Weights of a small image classifier.
Model: 24-pixel images, arch mlp_mixer, norm layernorm, layers 16.
Data: trained on numbers of one to four digits printed on busy colour backdrops, 295000 training examples.
Rows from block 12 of a small image classifier, named by matrix and row number. Rows with one number belong to one neuron. Each number is 500 + 25 x the weight over its row's rms, rounded and kept within 0 to 999. All counts start at 0. Numbers have three digits each.
After each neuron's rows are labels from the 100 images, of 14848, where the neuron reaches its largest size: "top examples" is what is common among them; "peak at" is the part of the image that holds the peak. Only what is clearly more common there than usual is listed. The data: numbers of one to four digits printed on busy colour backdrops. In brackets: how many of the 100, against the usual share in percent.
# gate: MLP gate (model.blocks.12.mlp.gate.weight, 384x192), inputs 0-95
# fc1: MLP up (model.blocks.12.mlp.fc1.weight, 384x192), inputs 0-95
# fc2: MLP down (model.blocks.12.mlp.fc2.weight, 192x384, transposed), outputs 0-95

gate.217:461526490507483526452522497534470486483509500480508508497495477482513495508508505479498486497478561513475471493476540448465497513499477517517476509466520529462507463554519531515526540447507467488527490487542491527495509481485491487510472512543511503479514482502490506508497543528456471545
fc1.217:505443539507491524502506494509493436490513573497476507465493501544565498456486561513487511466472525528507493533511501464474518505458546517513505485528531487477509514519496510485479533505501518495553480489498466511498489492522536511502497517546473513538487479528552479518492513520486431507
fc2.217:479465547433513471463469502517497523556479493513504486506489545474475471509511456518493476490532488495488547521489478544491503503510493518470473485439554483504507520549503516520506497532517500546482476495493498464480505509496485513478575473481519505523502511445516483508444490469488489539
top examples: length: one (81 vs 24.5); the digit 8 (54 vs 23.3); first digit: 8 (53 vs 10.4); last digit: 8 (45 vs 10.1)
peak at: middle left (34 vs 11.1)

gate.77:465510462537547491528449503511511489545508520473473488497545478487512502528522535529499504520502494489499492531456490457486503517508516497515529500507518472493509476548517479494486491468463485486481543476503474511508499505488523474516492474480469523494456527486493499498500484465497505513
fc1.77:485501509497488516519488482505467499454473486478506503511554504486502478505509499488443509541512487468535491490538512487536488482519489491516450463495457515511486501525469538520492536478492484463526466522517511543492511491470498477465494507480480453489493443525519483491489513532458492496
fc2.77:516482512516510478478501527539443491533558523522469454509469492505515464525542519473493466512480555498500482525489527480467512478490492461440501501534472496526505460431482530491536449492511456518531471510470510498485479511488462452488494469508513528514444503484528498487439549526487506524
top examples: the digit 8 (82 vs 23.3); first digit: 8 (78 vs 10.4); length: four (53 vs 25.2)
peak at: middle left (27 vs 11.1)

gate.148:532524517521491494523507501533488504484478512464491505501499495539533481537470525475503495494543517511544487453492546488531485467515460506484513466494519531541488479482539469508494484500497500490512519499513510495515510469453509443472486536529457484507518526485495464476524483531512519501
fc1.148:497511535503500464499510512465515523462491536436454482498501511503496520503494526474507495489500474515477499521478508489543546455505522480466504466498487477488495516490512527460531519531482473500478465509481481522491513482519531504474502541513528524540479513517477497531513492498505488491
fc2.148:503509493431504492497528488481495465539460419508543539505508483503515459453512491519464488483517570496520503525532475497470470506495466529554505486499523467491530486453453444505497453484502527524454520492547486505496484477491487514520512497510505507506496484493501485542499495500507479491
top examples: length: one (86 vs 24.5); first digit: 1 (41 vs 10.2); last digit: 1 (40 vs 9.9)
peak at: bottom centre (43 vs 11.1); centre (31 vs 11.1)

gate.192:500523553429517510495491511485528520513487515494515465484556500466493477511529503510514490497515469513429520495516539523504568514496537501534485483513508515499489489489495489556471494526491493492538509473514508480529490517498513465466543494487481505482491480518514487530523498472485498468
fc1.192:525480530514475501459535479506480533452445519509529501498479487474478502496513472515500487505520511502490469518531522469556527473511518480500486501479503493531493477495521482497521549509480494510438460480514518501508527530511516516468506503521521528527473498493512514481513501478481526500
fc2.192:515555426574445491447505513491513502556491494540489492491501498538511512537501550485435514503505447515526488481490467465461486484500511521516504504440532547532484517526534503487488540508535521537524511502483477477513495487529502482519485478501490457498502496531493473484501485460517501490
top examples: the digit 3 (80 vs 23.1); first digit: 3 (78 vs 10.7); last digit: 3 (34 vs 10)
peak at: bottom centre (27 vs 11.1)

gate.29:499501475442552497534517445514528458514513528476478534529529501510531478520535522525491513493488471447481478482559438480511474495486531523510503525500495490494491524485522480516548513459506516535517493543517454503536507465512502479483496495514545492516472518549485534529498488483516506476
fc1.29:528521531507486517493488530553466484452506495523512516473455478546483513478493471502460504495478507464508489490487529470447493470481584524483529521482500497463502513470529505518495491495524470515505462511484538514504498474508512519503486516456467520473512483502566517514497540578499494484
fc2.29:459489549516488524488495477477473503509524511483438466490550487541509525471483546515472491492510519483486531487605494492503483509543446513521548467483512478479495523501499476508503538506497471504489528520494491466511504512491507470496553496540463468530517512511499508510520527498476493518
top examples: the digit 3 (75 vs 23.1); first digit: 3 (66 vs 10.7); length: four (60 vs 25.2)
peak at: middle left (32 vs 11.1); bottom centre (29 vs 11.1)

gate.243:505502545512507503513471491498489506471490521485475504469495555502467491518551507553519483483495521476446531504532533524464547489519487483540490492474487520499454464540538480487451482549473526464506487515515495491520482465534485536491502494513495496495534524514468483529488498492509476507
fc1.243:505485545503497491484512527507474527499516496514521533497454510477487515510506527460541450513474486475500520506468483495510489502459515507553482497510483534478498499480539538515521449529492488491524487478466511502547511536534555522505497478495508462504505471541473505520485492491526479522
fc2.243:467520452476517516527508506506458506473500443513512519514471467512503523520536496565443546465531476518496505434490540490515463504539522484476520514488496519520517481522470526506504499500526506495510497512473519504520482476520452475544499490485478510517485506510511469474503535487528480495
top examples: the digit 3 (53 vs 23.1); length: one (53 vs 24.5); first digit: 3 (50 vs 10.7); last digit: 3 (30 vs 10)
peak at: middle left (32 vs 11.1)

gate.284:491520466485477482465493522471487501493499517474502511492447503457521561481520479499513496473466525451475498464476504515507513482463492508519495561519546465522519441491471476472511480461541469535508533516487533492526497532514556498488490485482508491521468497517461461504475498468507496488
fc1.284:515491472549503522507482522495503520467496505487527502472485530510514510488512509526481469495498530468496430518490480485528492490546540492470475439521505481469518529521525495493507486510492507542474475470510494505474505515490465479514492519523520536529551512475521482488504536491504524514
fc2.284:554541533500494494514414526500475515473505524502491483490460472505472496491490523454511552545541526547485502496483535509465515468506484510493497516494526512487506476529486513456495505525496498497539555513483510530552480502512516534500486464489496485503523489443520504525500480500515512503
top examples: the digit 6 (65 vs 22.9); first digit: 6 (60 vs 10.1); length: two (52 vs 25.2)
peak at: middle left (31 vs 11.1)

gate.347:496508538499495510479573544475498441530516460489478485524493520517494456478461497509482463472481487478499488531491517471512522456523470517521525506444460514534505514525503537508501530465484487495421525483504492554514477504542534477522479496461493514506523520511476514497496465533434496516
fc1.347:524525473514559515504463546513525476496546467504535522493505504494437456498502503565508571505538432484505480495520515500529517492491532491503513506487459498526534490486522468507497471472544455491508483492513515505523532508485525487465467461450478512542506500492511490514518509477464509506
fc2.347:538457492507473502488540469531440473474469492483513496547505458501523501469518505509470452486518562448524489540507497523472463506517505543489491556539513537473478487541507511527492507505470499495482487506465496554541464509482503519516441503520485483501483477546487462525547486510507521474
top examples: the digit 8 (57 vs 23.3); first digit: 8 (48 vs 10.4); first digit: 3 (30 vs 10.7); last digit: 8 (27 vs 10.1)
peak at: middle left (45 vs 11.1)

gate.98:482504476502540543516516508498502500464496534494426516481494455521535504467489468488503525497477523517529530472497485479471553529521429476484483498500506472506512514495510499521503495518498551552500509499489483513492469509483483494514550543475536491497506511518499509493508441462496481463
fc1.98:463452510494551503469479521505528458422485517494456520489517484500485470504494486514514532510499468502495520508512508478468488542487437453494482485474503477541498507494450530524487503458502492550516489495488502499495528495484509505506538473494459537487482504513548505492486499449499487465
fc2.98:478498514530454514462537517488530536508518502491554501527482539513458450476513500496475481480452515526476524556464502511534485510494525551494473496479523481531466494534524458467558469481497475456519487490555493530494477469475532533469481540488546505503506483473485492510487497559507485490
top examples: the digit 5 (87 vs 22.7); first digit: 5 (84 vs 9.9); last digit: 5 (41 vs 10)
peak at: middle left (31 vs 11.1)

gate.201:523532450494487459497518550512506509471483540488505463500533449480490460512528512483485460512503511476496520507506528494514527480523507477480493482494531546517509510474495521513456523503523512521457543507514512488492500536479532491498524502545471512498549477502540501506509481528488502533
fc1.201:488512456499497494486494486463507524489503545476460498502514514463505511476491536478464536520517490487549464533447474511505450580495504507458529489480504509523489495500472501494508528510522497483524499540520492489479525498461478539509543519502481473520499496511444502520490494534500499559
fc2.201:470492438447558513502479501499503463495509488536491509474449495492482466483569483485484472511511535493521494510491487508528461492478487449470522480494498504524529490531493452523480507545506556458527490472460514514506519530523521469487484520519503508531480501513513474476477502478498535487
top examples: length: four (86 vs 25.2); the digit 4 (49 vs 22.9); first digit: 4 (36 vs 10)
peak at: middle left (48 vs 11.1); bottom left (32 vs 11.1)

gate.160:486522489503516462445533526521511525482516525501526483518542510493491504485440488508500486515513540450527509512537537537487484565514482540441493490483464450500500529488507552488530537495487494511464492514454495511462439506511499482488530508474541517483510503474501502521483495488554497476
fc1.160:518524486482517485533526485466490468494516512490483508489559521487487517528510523513482505509508527494490467461430512494494544491475485446513474503469485559504512534466520529497504524524498498517479535478476461480545476555462477547518483533513508510512486518496491498521512468494503479553
fc2.160:484519493453498489475478540529487486489544475505471491517472474525462478519519466490500469453495491472531549557509471465509522524541520477542472514488500496492513478549466507512464498477521514482549511492541552531481511456498492521529501485478516533464501503499490507491507510485519511480
top examples: length: one (57 vs 24.5); the digit 5 (53 vs 22.7); first digit: 5 (53 vs 9.9); the digit 7 (50 vs 22.6)
peak at: middle left (32 vs 11.1)

gate.266:512493464539488475488511501515492488527491510490528467461493512467480546509536508490453523525484540506528533543525531487484534553497523502485472503470507502477533482537495543509512485475504499499537488467478488493495440517523447508542490511526483501512488564460515517461516497521508558484
fc1.266:541541551488440507494534500520459510516495501547491501529476500482473463452478486500547472493517495497502490470496497478497458507492530442489542482489468463497525541510528497493520555491516458498481491491498465505510491487514493505484485535479549520479532506524482488498511494463461509505
fc2.266:520498485562487517521488449520525496540519499491533451518474469483502532511474501494460494479529505499517513549497490520493454464493460544493477548498542512504475523506501543497517449485507504547491498453463501519520493519528516519522501549490536511485496530468484490492483472452510494477
top examples: length: one (69 vs 24.5); the digit 2 (66 vs 22.5); last digit: 2 (62 vs 10.1); first digit: 2 (60 vs 9.3)
peak at: top left (33 vs 11.1)

gate.62:473510534517519514536503473521514514504500507488521486471522543472471484489524487497500515488487525496505549506491515465450467506534448474496491491503511509478447453507534515528506519493490493497524530494515525488532496487481496511480525499517518512543516485517473530498459479484516521557
fc1.62:468494513460536485463502496483465481476525490506505478520535487512519518554549492459492514468440537488485482509536515522483512516531486554489528504510508471433473464542515463481509561483470511520475519531524487489497478483454519517463540563507498507502487484522465464525526523474481507498
fc2.62:508543497507488491511525534489541493475464507536501511487486522518546463464489541510488499491524502509481528496510486485476447478417519492525485479508503512526494505496509513528456499567536484414506505486485499524483478478512490506481480494513486520498483498535509540484491484455457504481
top examples: length: two (63 vs 25.2); first digit: 0 (34 vs 9.8)
peak at: middle left (55 vs 11.1)

gate.100:483512499474473518487510463504555510467488464510529541538486494525523490523522517491515487508494497518474510488516478525520508520474504475490486459510509514525472486537530525506513524475472523467497536502495520478564478499512506493529481503518450493476417548494458496485496510495534519500
fc1.100:488466497531465502460474529557457482486458505514520476521503535515562522477529501457531526553509482465503477467502520447505494491481479485527513503455472471520489491535515478532502537504477502517523513465448519496491559504492493518454493473531528485511487490476517530510545501449493488480
fc2.100:498525500510502509515489518477527487536568488493526518520535512532474479544512497512468435453422505495508453482455509507492494500538472483458494547539487539487525493472475487500506518493529504492520496518540511509511493493493524492502496472464485479463490436518456491472530494541488524452
top examples: the digit 8 (70 vs 23.3); length: four (61 vs 25.2); first digit: 8 (58 vs 10.4)
peak at: top centre (29 vs 11.1)

gate.280:519493501507524513533504506508501527490493508541453517539519470509455486520457503503534520500509455518493473493493534472509480527498493508521488483490505473536465459500529474517525441485451490524488515496455521520504509537456504515496501483529496561466515462503478510580505483530476472519
fc1.280:515451475511515523488494498526511532475527492458496503529555521511468499520501509526475559495481476546507495524496483497521482518505491517471518492503451496517453491474515519513518435503539526537486505467463446510510494489488499484464472515512501467456526527514473483511523515485483503537
fc2.280:530478539505497502508496492522557467528529517513449504492503518481520481512509472503505472468517497501477440559511474509509498514475494501579506525458539472501516480496496503473484512499485523491462545509474503463489481477501503478533497511512550494516506516466480510506484492510494491484
top examples: the digit 8 (87 vs 23.3); length: two (86 vs 25.2); first digit: 8 (84 vs 10.4)
peak at: top left (33 vs 11.1); middle left (27 vs 11.1)

gate.67:511512489512473508502457473504533504521475495520486482491447474474541466501474494495480526537514497508486553479539510487522547487484506534527524486499525503533471479526455537475507496504471482473535500521523517498459493468502569545497525458506484523464511474492473500477470478493506558468
fc1.67:522517573538496478476503493507495552521517480509506499449504453499527471528525493481480518509507505536517515504516546491493513522485531508472496517505498490488501486498484498503498513526482466481504435485500525464500464471486509517503553541491537548468506504510520507454451505490497527500
fc2.67:447504482490501587475459507482486450437524508514507486519521497527526495486507479521559490509491545508465511524505526528494524454485499519511514502530493507515501469489514506527524485496516495544462453543475508533531455499530489489533486433492491451515528492466515470497507477508522497511
top examples: the digit 5 (100 vs 22.7); first digit: 5 (100 vs 9.9); last digit: 5 (28 vs 10)
peak at: top right (38 vs 11.1)

gate.61:502476466488536486511523498505480500509534507513462550476492490543471498509462502508531530478462475485527509498521531462490536491517495501506458540503502470494517483515506490505522484513521477446505528480489489517485515534512461519480492533475460481559521492459438530561535499508480511443
fc1.61:503503505504517474493521466527456493541493513483529499511482482501515473497534531488515503468511483483503514500508483531511534493487531490496516468549493454517488541499485480490505517447515525531457491500474495485486524516502455554478518493466532502501477476532518487495416551494505501509
fc2.61:490484487495493490478536489489520511475479434534498476493485512416474469534524527482504486499504468509491511546504492496499484477504488477483506512521518530474495454508483534484529493498496547498488467470508497541525480504510558475451539505526515468483528531482507519532485514488483486496
top examples: length: four (71 vs 25.2); the digit 1 (58 vs 22.6); first digit: 1 (37 vs 10.2); first digit: 4 (26 vs 10)
peak at: middle left (47 vs 11.1)

gate.162:474583468497489503500526525495475502533473448506523520530524465463468488488551496504503510478474525502513534462509485466481532509484516492519465472487469508510491493503522516508536536446495502514491511475527489505493501525525558507516492538536501524531515530462486489503501474454485499468
fc1.162:507542476505502480532508483452503523551513502488502477458511501515469529517514484532530460473534533521482497492497515567491525499509551534545519495482460499522482549478511537504494492546488469484464497493553486519481540486483513498499489521446486489489543532480516462551509497488507471516
fc2.162:479457482483493501479490497527521462459448547465444504501493516488512483517521474473484483473521488514533509537521505514464497500479495491522504487499499486479494509564489490522487514502457519472476508465508497487484528515533479509484549502537492506460495521502497528496476527519494487509
top examples: the digit 8 (55 vs 23.3); first digit: 8 (46 vs 10.4)
peak at: middle left (42 vs 11.1)

gate.147:489506480526536473488496466462498495457524481521495429499507481521536493498504543468449519515513548497527481511514502497504482510516500493494516477515529537468486494502504452453525457542520469476497518530506488458489524474484457489534491524553554512503458513485532492537494495497496469484
fc1.147:546478515480469539519481484530480510432460500513515508484531521489525460482484508495491486484531513530465528505506513478501494498512498483488490491477508527534521474473473521492522509480486502542488510490497533539494462495503530490499503496463567522500479461520473484475527478486480447500
fc2.147:514509532506494440521490537474506468529502494484508537488527509512484495445473482489506502469507532491537490548498522481484516517534501495495483511553514508475526541525513528493526521499522527487509500516550528497493498484506470435506525496516509477513502528474494455525492477502515502425
top examples: the digit 6 (66 vs 22.9); first digit: 6 (63 vs 10.1); first digit: 0 (25 vs 9.8)
peak at: middle left (68 vs 11.1)

gate.19:458477500538490523469561452548476525542534454438495530483491495508514533520478478482502488521513526479486479492508495536497504518471500496514503518468482498484474529471518563478475491477545491519495470485470474512489496496517569470524514517523501514507517494470496494544476490519519526523
fc1.19:510508526497484525502490508487461517464530498539551539455472516479483476542539491532524503510522511468500536528527498498472534552473508555487475517528475493513472466504529526471531466501455526481492516524519489496493496478564461524510485507487500467495486485510486468512472518513524472508
fc2.19:526535467463533523467490503533491533470517500452505510469500500531519499484493499460529494492477504470504434537538488499509487452506535500496494521487499478515490527483425548505531499509532483528525454530468499530492495525552534441505508485506512512496490510498520509502513508490478518571
top examples: first digit: 8 (26 vs 10.4)
peak at: centre (28 vs 11.1)

gate.195:522460557461496508484504478521501535475474510474549527505483503493475496491521457535518479489532470490503462504528492522515520529482511484559502487469518512533485523514476520527542491532445534519524503511473503496458526523515468505500518496495498488527493492503472482534493501531529517484
fc1.195:491468490455514504516499513505527469503522511519454451516529489539512561512508477470464497494503479507516441487520496498456520456508554516493498495511552491522483514477500501504518484495441476494510460528469526518457480521530544528499497490440479507522538494477487521515462508500487507505
fc2.195:512495471517510490483485521489443500507490514488484517507474514527484486502511498495541489493453471510484511544505519491504468527517507425488507520529509522531476488497559523494474460513530438506446505493516511511515487506490488472487503504522545513487499521517497529503507479489510520526
top examples: first digit: 8 (28 vs 10.4)
peak at: middle right (31 vs 11.1)

gate.211:490526482494496538483505510513499499550484493479516518512484502478533514517508506523492526528520508523496505495494476450433467505541498588505479514476509525516508494477482512444518496475537488483491514480497515448491513526465469493525484483462485539521517537459472550502520540510469493471
fc1.211:502499506482544538501497497550448553510514495480566553528500542508489455484472524507497483526470514504512525489481540470503516509525478478465502500500509518502510482505463521458456522491482544513511526465526478455495511453518469490447468542488456542494520534485514477510545512483516508517
fc2.211:508482474499483535517477520549514498525493507540516520512502510538517527463517469478462480479470472529492457493484525556542517486508493494506486528486475533556474499505491494513515501475497477484508510489512481530505472505533547505516503516488492456516498501504520516528527532464470532491
top examples: the digit 9 (49 vs 22.3); length: one (49 vs 24.5); first digit: 9 (41 vs 9.7); last digit: 9 (28 vs 9.9)
peak at: bottom left (28 vs 11.1)

gate.234:528491504484461505480520516493480482504482539485496532475492480493489520500498488518485479486497508512503486515476491467500499526471513559504488503484521495536491488527476539491569502507537483531512490466493505491530553477490553519497522532512529510462427550503515552448540518536528530495
fc1.234:510512521481498479491497546488463514464540460507514503466530552483505494464513512491517498470491508470510511519464486501509493480537497479506489514482496496490481473514506493557515506514483503447469550495508489499516534514438494492495445478489532491491439530508519483479509526523532502527
fc2.234:520533509500483472467522476505471528531472518464446507544490478491480475492481518492487469505498488527509508492474507452496505528504492500483501479526512514494504497521488472510539534520536514532481482472480502499480537521513490497551468510485496487497450502486515433513487485469483495486
top examples: the digit 5 (62 vs 22.7); first digit: 5 (56 vs 9.9); length: three (54 vs 25.1); the digit 9 (50 vs 22.3)
peak at: middle left (73 vs 11.1)

gate.249:495497468538525477513489486491522477493512500488528515554485465457499504518494529519536512496546532494480496456486460483490519522502514485479507466508514541511497493542486490522474477506499488487575496491524517542538449457473525463501489514544507555484510478479517549497501508504481473466
fc1.249:531521560523473518475466460546521485521515487477526526509507474536497492509518484499494519467495519542499433565465520467510491519519479472493502482488482504491503472484490484495477501479480521475526472550504541526490556524490514516460524480451492501523498512495542513554500537521481464521
fc2.249:472453453553543485501477493506485554530544478486471493507500456511497498493547497514482488514492550532486517513542501507487541487508509519520497476519510474500499516531503482462509511504549509507531529540484529468485501535485501515495491524505415526483522513494524474501452479484491494533
top examples: the digit 3 (59 vs 23.1); first digit: 3 (53 vs 10.7)
peak at: middle left (42 vs 11.1); bottom left (27 vs 11.1)

gate.150:515519501530538480544528496533522456549500486490574501516521480526497482492515462491483474519494485493501549454433505475505499478527495483493532509463527501526466526511510522524477498500529523561488490534525498544492514499517486486546496473455544523501514487480465516529493461474505506518
fc1.150:476473543486508517483476475516502481506517483488485480488502485510535542546519486469497493500499530507493488505531515525478495537495452495440554495499515510451513558498457485473515481516485479523510499500507475488460521505481510509476513531476473514520534484511500509481492489493474459522
fc2.150:481472495538486470487489532510541536494491471525535514536539484482516497479529528490486442501464491532467510534465516489524522439534506492478509446509530543519509519546479478474538520498471518524488475491503481534491476486521498493518443489528523508528472479519459488469507540525526495517
top examples: length: two (67 vs 25.2); first digit: 0 (29 vs 9.8)
peak at: middle left (40 vs 11.1); bottom left (27 vs 11.1)

gate.247:545451518502456499514484495495470517541507478496485460525482526476494494459495496566507561529520506529526480507500474468518459475520489523538477510467507477536483487458502488489505492468495480507544532499449495518478491480482482516498494503498494509496496526524494513443465492490537491504
fc1.247:472502512523491496512512492491486428457493527528530476512504498513526485520518526484460488504521467474503464503481503496538511438492474496515523497563497532440499524509493466498482514505464487476517450564510530497513496473538511459517488458533498495490497467501521516480511505515497498488
fc2.247:452482532500507484483481458538492469528505512514471518491478498517481539523475492522499542514486509530489475550513499518517493536480488508459473454448543477556512512491487497512523500476528481472506500469520526481508481483515499496484505505515514502485519474464519449495547519498514481542
top examples: the digit 8 (72 vs 23.3); first digit: 8 (71 vs 10.4); length: one (52 vs 24.5); last digit: 8 (39 vs 10.1)
peak at: middle right (55 vs 11.1); middle left (28 vs 11.1)

gate.296:518498525492476511501526497508485533478491502529546500508475528508517479502458505490542467455496531568525525516505514462483492474497534498484519486505554494421485510501496466471462509527491516499529486500492497481494495470478472491534497521462463525537520507508489518527500497518489493533
fc1.296:523504532498524525508474521506511486463466522502481491490456514524529493506523475480479449488478503441497478470512506466520539488457501526521528492522537484504463533522502438492467520493501524500507525528513472516499529509514479489533492502503518471476489470474520488535579529483533533486
fc2.296:520454470545470478486494543508504592490529475527493485457543470476499540473494469504489508505505482522527521512478467520496552475560500483450530516444463532514486515490489506494500478485528518468534500507537548490488553466480509461507493502506501483481519512520513470501453457513499446453
top examples: first digit: 8 (34 vs 10.4); last digit: 8 (31 vs 10.1); first digit: 7 (26 vs 9.9)
peak at: middle left (47 vs 11.1)

gate.258:503526465537470502477497479479522533519504538513520507455466479452525483529473543445463490502526491500440506501511504488517479568484526509498532484527496538496517502511464501504498504512532508507493479533495490485537510505522544468508507534460514501497479466492531460534477481548498507507
fc1.258:507513510518477511489519443507533546507488520515495527482534519471488487534511525489511475486527531526444510547533511488543485490512491456516471554507485493527493496541539427483491481520500488488494555492546522480500502499485496471545506443456506554491509485501489464507517529494514480516
fc2.258:476539534475512467497497519548474513523502467454507517493518470488471560495477526514480489508540501483483509491517481519500516527516490525456481429516488521478504486488463507536487528476511496522484466481465493494500484480532516471537501508505506469552511527516523497551528469461490507506
top examples: the digit 5 (79 vs 22.7); first digit: 5 (76 vs 9.9); length: two (55 vs 25.2); last digit: 5 (33 vs 10)
peak at: middle left (38 vs 11.1)

gate.111:540485504503448467467447499552477503459484493478489487522509532521497499485500539527489583543461515485482520492459490530484523469490516452523479462489460498511498511471504523532515501522464493543451519472501509506540490494439483485552473511506491500529504521486529512520504483489502500467
fc1.111:504528469470476525525466484488477518499494469478477520503497506535533509542487476469511500524523526548473477491508474506498536447541515548512475451497514529490509521513478490480474528471469517461491518524441535472520508538513492478504538532490521490477499531509504519534517465470495521476
fc2.111:503458572537506467477519506490478507472506523505467514537516501511468515495479490517510487507511427528497535509531469454487486510530534478496509519525490433460541479505481462524508469510527478511502513506492510500471478479480497539495504464534498506479534491478475498486492491508460487489
top examples: the digit 3 (100 vs 23.1); first digit: 3 (100 vs 10.7); length: two (73 vs 25.2); last digit: 3 (27 vs 10)
peak at: middle right (28 vs 11.1)

gate.156:484457534505470548489500498484479486482508487506527516511480478468495508477476511494502474536510478514484526498463518543501541508481504545512551503471500521523513531493496484489482498491498517499509490485468478508494455488503471496499474448469477553459505473511505530521492516538518506506
fc1.156:509513489411465465483505490498493507505506521493481533462510502492519493512518531498531443512491472493515449486448521533523463486478506499516512491519463495510469530506523530499527490509463481542467472493494475510494496462457527510516483541464481467559468541518492517501514525477518499520
fc2.156:499484505544529536485466534511508511515519510554483503478476475473520479496499485503483501454474499527482483508536487490493566533523480523504502492516489432482536543516532489540487536503533537493475540471506517512482514466543473525489487483481517508508538488452531508456498509508457488456
top examples: the digit 3 (58 vs 23.1); first digit: 3 (50 vs 10.7)
peak at: centre (42 vs 11.1)

gate.116:536533475485514502491509529509504520473476474479499505547515500487490507492519528512460507490492509534466504470561498475548517540520486495507482482490530510511449499496501509490512485516463508543473471469559489495542495546467481481469514487542526477523504483522486459466460475471518478517
fc1.116:521492503459481527524516479487520479492498505506492548527480500518513461460526527513527466473499502539456478496530519496517531470493507527496497487480502505480497505528489513497496507525435487507551516509447478482485499486521496522469502541514506509534485485560473471495458500526497532547
fc2.116:522498499504522460538511521503459491532495476529508498489515521457515531497537491487506472541536467500502506442480512477494521505493458500511467485526518486483504500517530502486495451462533521497487520483501504496501503508512495506520554488499499502485504523451528546481475524485486539462
top examples: the digit 6 (46 vs 22.9); first digit: 6 (38 vs 10.1)
peak at: bottom left (38 vs 11.1)

gate.316:477491482507512493497518529488487521508533541480470528498499493498500522539523491535549513479474476526543508515514464530471481520526466497490465470511462468490486536543488510500483500497478456487488493514489493473504512508526539511445513499503526511473519494543473532491515533505515497482
fc1.316:510491485461553502523509503550534476516523528456514547513534468516468511517515552513526502493521488509490484488517502484496484534464480504483440505510497438486510533521534519528494514506484536518485483470524508500494507496553488505535494536471531512528548508488473498516488519477498522479
fc2.316:492473480537507507554548500474506496511453517516482502499519526487485485496485496501511472448461483513500516492479462505499547509513539501459513488497541534473508501483519494518476432476473519510517454476489504480536489508500506496514509511512492569509530528497486509509509458469512469503
top examples: the digit 3 (78 vs 23.1); first digit: 3 (75 vs 10.7)
peak at: middle left (33 vs 11.1)

gate.301:521489523531489472488499502464510482512502464517494519448475480520544518491491490477497522513520487466449539536486494518499550534447509553465503514515516518505459559478486493478508539503522485496490530520515508483516546480498502525455509517495550486445488488469487463478463479524469516507
fc1.301:500511509504506496511517445471503514509494474479553485528448478476508507483489498524507514457510551508516474513503509535469468473503519459519495492538513537495489498504506523500531518496514488472505478530451524491533491517461458544461513473527508549507504499567520495513487526505561455497
fc2.301:508517481452471458542476530502506535485499513496477519477531515495519524539479478515513507557547511505521448468493492469524471514488475510451481526470469484507520533489499526515472525521550499456531504523440458467480479539479509481513542483511522478501482511542506529493511511477536527537
top examples: the digit 5 (100 vs 22.7); first digit: 5 (100 vs 9.9); length: two (56 vs 25.2); last digit: 5 (49 vs 10)
peak at: middle left (75 vs 11.1)

gate.190:488540451500501466499487539460505539496464452517531545524540519506493478501467522488485509497524513545477500508521459503521499485513498477496469456527468459518523495477509497498480519485456512505523514470542528442514540462459465523520537501498494512477507467445497506539472517527501535469
fc1.190:479524427504503528504518545483546508511521490525531479505515479434532514483482479495467505492471493510468540528505515479511523535465486509485490449480488535492512533506510518500464459490502527519487537528526520500480447494542460509498518491465518506473505527494484487499513510545474477534
fc2.190:483466493480513528482525500542508507502511501495481509480473520543536521525504443545496536500509476462485461523490473521465478559498546494475486465519486464528477466504505542493492545487471544522508521513515515504518489521463507487476482512521503492552516494524488532555473488478462486516
top examples: length: four (86 vs 25.2)
peak at: centre (86 vs 11.1)

gate.149:536531472555462509522496494496498553512544450548544505511492488555457507526452491477483491513484503490526467482504510508490518493491510483526509509465514499539498515506464477515468498450489446524469483521528496519469469507532535482465430552484505544499493491490491516491513512523510495500
fc1.149:502490491520459528512497536487464521488480441546483493508466493489485492487466497503518501433502470492474447505508489486533471503498519535525487484514526522529508512499506542520507562515516522504489486488533485472490523489470519509511499551516490540515506519492499446493497488505519519463
fc2.149:516550496455480506460538482509503523511483544482502482474505478512499491511521505551484543505485511444514472492494498478475484477456497477505498467493521445527503484469507476487502477517499501481495478522541486523490474492501483495489485510511553509500462487479477570489534535525511479474
top examples: the digit 9 (98 vs 22.3); first digit: 9 (98 vs 9.7); last digit: 9 (31 vs 9.9)
peak at: middle left (48 vs 11.1)

gate.259:500493545480481515529483539451508543494505517519497502532532487528454509493493462518467497488528516498483521490520524502525523493493489489469478493489491452529492472505579550441487476535508517516509497487522501462529479484497504471530532497509491490499483554504475490524487539513562472468
fc1.259:511476503534464524510498551502488547489517519499523507497512521555481483542493511500460507536463497462527538514499513484467463538490491476510541492462503507500478510474557492520513517504506507516492562512437514503529526458482475448502485500531492498448537505490454523511491512476570515496
fc2.259:500512531463550460540518423512505515480515458482471482447510500468532472492490478519502484450484480517477467511494464490530488498436495516509472497486488528504514520508503529469523502495532497519471474502474482507515490446527506473516520501518542510515513481466491506464506488502510515494
top examples: the digit 6 (60 vs 22.9); first digit: 6 (38 vs 10.1); first digit: 8 (30 vs 10.4); first digit: 3 (30 vs 10.7)
peak at: centre (32 vs 11.1)